Weights of a small image classifier: 21.5 epochs.
Rows from block 8, named by matrix and row number. Each number is 128 + 24 x the weight over its row's rms, rounded and kept within 0 to 255. All counts start at 0. Numbers have three digits each. After the name is the row's rms in percent of the matrix's.
# convs0: reduce pointwise conv (model.blocks.8.convs.0.weight, 80x336x1x1), inputs 84-167
convs0.4 103:123121157123094109076065128163116153173162178136124122166143126161135150119148097132103115142186101117101142121123115130150168136121122128115148102118099119141159155138111141114152121125089108124134163194123124133122117082141126095128122129114097140149
convs0.5 098:149161148138118084101112113111173094114092157152109168077128104130118142159117133112096165116125074150132111127154126124088140128143118155101130145100113123153101101106130136137139108093118166115131087172134101130114120116179121090099130132157159109093
convs0.6 098:111136112107147142108105148121126137133169167123104090106195086126109118110120145160154137108115105132142115102103161129116119145162148151108160116152099140196116122130121094097101141098111118137085126138147097123122077166145112122147108117102157127102
convs0.7 101:105151166140146113133095149090165136160157124131073094119141141123125118135119126158083143111134116131107145159128084157136138136167111127086094115105141126160127130161151100122138149155101164127140128098105066150098156134140118158134127125182099094140
convs0.8 096:127127124173102162153131119122127120128145104148079116091151140082134157127116139113096085161123099154099172136071133148145165069138129130126132111115135120118081109147199091122161130164132096145177144153138135146133122120120082120139107158130100120134
convs0.9 101:118119120112146116107201110141114145138103143099091126131111172168142137098159149110153104118118174120133136128093145160121140117127093101137129162173108143115125164098114128074129129127139113127123136142114129136151179114120127113146135154084117096134
convs0.10 098:075109147169155106142128115121134136109126156133124106116157123122142126169127149130123102132136123104153189126175105131168145127129107113134121160132164120173101125115091131105152129130126132110138124093137143147154117106145103130147165133135106214175
convs0.11 099:194070136138176129140160158132115171140119111097116150093096084157132153076128139129146118108142153107066145160134124109127172139120078112137132099114099138105130120172136142128087104208138134076115133132107162117104088156100145120122174121116121099135
convs0.12 101:168134177118144136090102126137110128116190140103098153141178133126085150183176130181122134144101161120086110096108141088104121110124146112104131101123105169142138140140157115110104150089133122124099125103126094120125102096118122136077139160108162114126
convs0.13 101:114133133127107114112107146154153127144110106133164089138143091152118153095122142137106126120168113164132095145118137131100132103133092156098147106130122143150117141139109119130133111139159084138148137153126147116121133121121139101132087106103198102153
convs0.14 101:108095161148149117077128131161103122144162123100139117124150114093158154184120133126128152156105114115158127173133119105109153153150159144129124132114139114145106129168117104154127114140130114145131086098166190120119134130132117143130116152128103151124
convs0.15 103:124141162133126114083096102125122183129115139110117092130145122158135126139109121106149149133080131140139157143155125143110106136095110136137092148138184128119115097125183111116108135103116108151096126172113131128092089160147119132118085167122130103144
convs0.16 097:126106101156115130102143059134190091120081070126160067112094140097141167113149133148142124123154142130142134160141131116123160104153138144180137137139117073128118105128133190160172122144104142142157073110151114192136135125109105138134117100165138167178
convs0.17 098:112119184132118115167143108154128153143107132104108128133130172111150171113169185193110144103103117096115125142154183090110133119151139114152137123142156144095138178147113151086129134098085130149145137128150139127145119104105132092112157133119088101113
convs0.18 096:101147138133161135116135113092158068130129086131149114158144123105148124128119115113153114122142115100177141120116154089116136149152133119124135127126104136161137116121149147157134101072103114131128199141189121128129130183142099138126098109161099076101
convs0.19 103:149109122159174183095132094120146131139166088128108146149197135131124114117126121124114156146097081122133150154138131126150126112112084170119100157104068147108113145125106118117108132116160129123126114117105147127143113070140105112184115130115096122128
convs0.20 101:109165116137114104095103112113107085141109148105152089150113133180182128147096101133118117135122119156114093114087175125109132148141156121145125137112133098138103111106113136126149116130140139074134107124112163157148140102189126098100134096155140109134
convs0.21 103:129088133126114109065115151093135119128143164135128119135178159091103121086128145118139135163143138114154170121100138118115145110130095084130141118122131091141144115089088132135125142119137150145115113124121133118111149134138126106125130118099154136113
convs0.22 100:079103109125143076129115179112097130140160129133124154101120191112128072143137103125106106178105138130122155135129148116142079123130173130145123106131135104105139119147063122122123126166141131127178107120114159138098130151138111110108127140134121067134
convs0.23 101:109158130154153130131120137103135138129126102132125142111132099181133130145150088119131110098139112108109100139128107124160111164122186111162073139112123108147133120119135142138148150104129101099128165117091087152139117104078131124116115139113095121159
convs0.24 102:156126109155151128116121109122140141133136115128185146107165120131094120158111136166152112121105145131160127121164089163069132146142099122136095129117106111126148149100149128138113134122106115112118191151116109124128078119113129104127121119128107117128
convs0.25 103:122118133152117154203139127140111111115102116127120112155158136136109149142130109150123114170167127103088105121135128150148131086137095079112132134071162104108135110126119152132113168113135158139131119138108133124106158148145125099115138130132148131121
convs0.26 098:150133111118202125158091084121131146110112152113175189114131120105139112113147143133150103158143136114091190084107139173143134082111140099122185134111132135135105110132081131140052102131124147134134134139105117118164151074135109136136090146143087113138
convs0.27 099:076118067133128122136135145156131115133124114119143140109138159128168137117102121145161146157141114118095159151167140113137115129127133119172146146097139134138112141137122124139143175119113135138126090127154122149171117148134100109142146121142116093161
convs0.28 102:089164094131135117102141113190128168166093108123111125101135100127131140126133158126155141135131089119100136142121114097134120113139086113117167108136096166129136130158110110130097110113166124119145111121131140139107153120162104112114129143096072113140
convs0.29 100:155116152117181077112123090136131121124116154143119111143104115142137132101125130145140110190146154091113124134166138169115093088159144109114157133181125129088109095123141111127113113107170139076103084130109139127137128099142105104129131141148142128104
convs0.30 096:132088125156148112177115129138133087107112107089131075083148088137161144106133122156108126119134132146105122129156155131163177122163131144111093113097099122130137139136183116102106108110109125132126131083132136177139126096135148145161131104165069072135
convs0.31 102:121120122137124143136160136123061092143147152139102148124130114097148126152138141119117104104150120120123123122154126170113136135116118159102109106177132141088143146112102156157154140132112082166131105171109114147093145118136098134114117147130145164153
convs0.32 101:132123123097075133113184178166143176157106099145137099127146100136097102094119178170111147105146140137074120136102139089117085146105135125146124128178119122111155112135189153138145154079132154165099153125137135138153125145118124120130099113139119079104
convs0.33 099:123105088131097113191093165123106171135143117183101148153118129165123129063145135135102132150129151135117131112085146142110161108107112129106181094122142112125144123148138106125143153098150132095135154161126172142149126126104142165098108164118130162154
convs0.34 099:137133111123123118156129148133129136111155147128149137203129119122064131120116151148126118105142097113137097127178124148146136125130096166165144148133120088144160125124114138143109124116139119163176151128130116092142151145107112120126139133113142124109
convs0.35 097:125130120110101145198132123101119145174100128153112135115129137132118144127085138105149158157156133126177148130089165148139148163138157149144152111104127156153103099101120130116107128145121172105102126163163157098088106136162119092150114123085120106116
convs0.36 102:141182120124121130120126141119128118124119112148100119117119120103137092137158115108099136119145101134116125133111085138191132145140135125094126116115150129144115122127143096145138141115132156125112112125136150109155142125080128146161140107152129115088
convs0.37 098:158103149116116104159090115123100095146128136187158120108151131116074124115125090128098115125141125112195128072138124070172115119119130097121148134111109157117124099135160101157113115107109100162120132112128147080127139154135145137133143123120134098129
convs0.38 100:131103149137130118123088102128124169136124113121141134118121097107108083080153128122113138086066123098091146105175142133132101050164137107118190106137127132130126123148150136134124169083127082172103129097156074140100103168113117127134123135096141190162
convs0.39 099:132141101119128123088081126082096125135162113119098092174125140142151091195142096113141150078138106148144125109147138147125110147141105129123099139144155092116134065110128152114141146088056115133166123116114091104144148139113092145128103156084086128139
convs0.40 099:096104154148125136097105121114211148127122112140127132109165139128142108105173161132182133091138145109140206107179145135132123153144141141111130124149118135077125148133108161146153138131145116133072115146120108186156129190105141120109126132095129118136
convs0.41 100:105121119128113127139107102124119136160148196126135130121155159110188137181144145111140091109099135175047160105101126112125132163133133121129093162119125161137144129118102124106163090131113088131137094108111115134131125119110146201096136158142160088096
convs0.42 100:131096111135123106178182098121105087127142126138162117142119132105134169099092134169153110088112158094136122154089114132135117115130148185125129138159090122106117126136126127143164147108117162112135108130170093134110098133139103162130124109117146154167
convs0.43 094:127143146126130120156102130111120156130138135105127142088137154135156137101140122119145085137101132107156129112136146148141130182135149187087129172108133123142106123126086115131169143161157171104090175162144161137172142119118123129154112098125104164200
convs0.44 100:126089159092137112110138135161113161159114115123157164111129148113151154098185103140119147148133133104147148171125110111148141128108133150135155159123136143141114124146084116129142104129133159139135161133181178128129157093132128130116149104128119181141
convs0.45 099:109145121156118145150143105113161080139113149125120170134133128149149119150164093121123173152150207122068120150126168143177111119109137103146165077138107122113138151129111137107090108170123114116160129158121102163170132102124144119160089114131121164127
convs0.46 096:142115130097108099102097147102123139102093107109131183120142140101083134129108108126129095099067131106149174132142169119153150133091128108129144094120114100138138118130142063084143122144082129123079113108153161080149123169106127115096123109095132139162
convs0.47 100:137112125104123107113093111124131129095139139177161140164065135130119153110130081073108119068142130141102137123136137123093137113149121144137127108134163128138115148100123113110131096120150129152110101123132173170152143135134120186105151129088109128092
convs0.48 101:151115173096141093165117128139134068128106125146135194141148127116122123131157103072102139144120160115116096113108129095134145153130102182121096141123131138150143113141142119156118130190123176128130120116107109102182121139122139137116094135137131104088
convs0.49 104:099145116174133103093114173145147114121141076116117102155100181147104133212110154092159127096125142121137094121132140104138125193171136121111140105136147101123117133131114123147109118098151102152161157140115131115124086159145133106123143120104114104133
convs0.50 097:094161140100152075155126155116122141160131126148135106141084103098135108112121141112141133106091142148151126177142132172135127171145128109128100112085128199122114114123128129125137143148130128142106143108119129131150159161099175111132125159142148081106
convs0.51 099:115112161153148126135134135118120117160138120148110104101174126131092146136103149127120163142127120149128113106164073115132118150129155138130097111123156178123089110097133129102116131110152127087132133107093093152160106135163180125111129106131135140095
convs0.52 099:159138145117205127094171083143107106101125174137109166106149130110138110143164155137141125146095129125148131110105142157125113135134117147099100117137133129190081141072137155148140111127102126149126144099107112117137121137162121153156113112129176128161
convs0.53 099:190184156110136125121167126129108122112135153107118162159099119096141150125126094143151131140125109135126134121076089136084125141146105107121157095137151128104113101116140105115134111109125134182109158103105167141087090129105112188133148159127140090106
convs0.54 102:123160164129150111133156144112122142147118133114162124129149151132088158153132160138142137150159121145153122138145121139144131106147135120143142122135129149073115119147052122104095123087096163107163182112140104142129127146129173100141137138139122137143
convs0.55 101:146144142112107150116163114135127138132148117113135117143108133134075174172146169137203104174150128128128125143127167110092112120126164065175115122105107158140147136141186125072082148171146135129114090167115145081134110140174144161158097124106113097087
convs0.56 098:129102141131092106069137157149137136113110072166163144122123133110114150130155156108146118073121135097116125155080105120138095117166093107144087153128176102155123131099117144140130132109146137153113141104143100122178126138133127176179086121113122137156
convs0.57 101:151144100076106135127072132150088150117138119156109152119156119176139084126167092110093126104105146123146163111150097110131084104100119122090149174113188102129132157132110110143139152134162122114152096152134148150123178120167111136154153131159145153118
convs0.58 099:126148157150128089079128137127152100102166138136136142114087130144088082193131151102138110108167184086144177110146124114127119129143146117123108098138107139090096105106129146123133102091152100155151120120129131116152150123112124136092122137099165112111
convs0.59 102:086128136136120110102163142132152097110126136102170143158117091118077152116140106099136091112098137105109093095099131138091121149099113134153128143118134131080119129141081130152102124153135115118119145119136155086122137137101144159133162147120119137144
convs0.60 100:146140106133123165126176155142136108131106122132105137104097108158125183132107140103165124200118136128135118129120146139120137152106106144125110153105137097134116133110094145177178127102142122123159133062128125126071105100131139127136148139107111133106
convs0.61 105:142147086118071113128132124129125135123121155111129140171128166140135173120137143173126083103109132145136062107100113128125121138127113099121142104150160136110162130131147113174132116105147111153179143143140112116110169109183136142162126127149130094131
convs0.62 101:104144182133154123151170126142148121129141110105173155141138143139130080091130123129157151076115120100110154087107155136140111115121151131193134139135170119141151152117090187141091146117125123125147131101152115146154107130151151173129152100121128129152
convs0.63 098:131098106081129128128112135125148152099142105102153152127114120074091107134115130130142128142178075148149101094125096158179145128149108122130110081121119165109112133127160127104120120127147125151145180126107082137100127122112121087145082154150108114140
convs0.64 100:131130111130098154148155122135110137137132086104097114144125144121141108143086120157111159083104167142177163129142143149103143120110105182115084141128117132158096130135118135069131120136148126156102111139104181105124137109093172070154158118147120103136
convs0.65 098:170133122143125118128144132149104074113102092120098158094130104127133115113126076095100134141123142105113159129146083112170127120138124140134085137097087136159128134105148069195115105150157148113101129108138152121164136100156112077128114164121080115148
convs0.66 098:124115140176121151178174146133114144124128133150163129140188107107160151151137169147113195140098135125153136113103123141148151151116158141101136131126086140114111088138125152095121107115160144112144083149124107152121109126122128128110133145140124126096
convs0.67 102:109143128153148147142120071111111099127120121110159113138091162156156120123120118079141223149109119119103114098108130121144113079114085129131101135143126097122120119128115142146141103110115123076137125138103116122131119111135084150126131145088121157149
convs0.68 103:139131137143120103131149089113154101116161129098140155095150133156080118135106148102124118106113150140117121137169103146131150167111125136147154140140140116139124169121122108100142159115137119089156119094131134107104098085123166074125114095130182171139
convs0.69 097:076136138116163122119090099106139114135084098132156121121170101109130137104106093109158100132138151155111126138093146156151118139137141111123142125132120142122132099127134143130101120106115110126126155096136165142089118159123162116115144123163151198146
convs0.70 104:117113109166110161098108161157117140099118166092158113132107152144116176121098138131124125090111115131112156172124119137121106142137125182117105129160153158121097155115098133127095097154136121155109139160129092076097133114061117125103127139094127126128
convs0.71 101:094107106132134136092153128155155091121127125119122161119142112089085146132132139124115100128153127161130102140110092117098129119134121100153102142130121122134096100123143133120106189148139115124107134128140110129127094113120131141124109120109127127120
convs0.72 099:126166141149120154139107165106161149138124136069151100142138122089110124131130142150102115132165123101156158103126133098173129099093137104154108117128142125102173136125148139138091116132146125141107133155149109109092091140130117092119158140111107126142
convs0.73 102:130134133091139101143120145127128132155133104145122128147128142134093148095121106155144138100195148169101123141160149136100120125116196140132106127087112112159143114124157107152157130131125127129155141138177100125077161167101103147155113116119088135111
convs0.74 100:166110123125098123119165130147080093135108112100122107140133136137126108154117122109109151068115119097042151093157126103128115111130090132145091113145140145120153179147135137111124113121124134138107154112117098143119116079123087131099131122101137122134
convs0.75 100:128067137133107140138202109168134153120128106136181163128125107093137127076112119139146098144148143126118165153113145145144132153097117117175136114139122108133139116122152160117126099121128140127112141093105135082191151140130164087128061108112103157121
convs0.76 104:126133148080122160148144188154127164111146121116117108162102119106126109144111140143121149159120127131131114107202138136104142107157157144198151132151118145110115161120142152123094107134113096149103131147118139117162169122111138118142099105147127137124
convs0.77 099:165114160126129127136116130164114127163166116121125111121150107139132136110086164047148115123142132112092122125101111082133117202093118066090134127126121100107124154155151119121115101201099120112169158104113139149059142063145124122123166146112144122186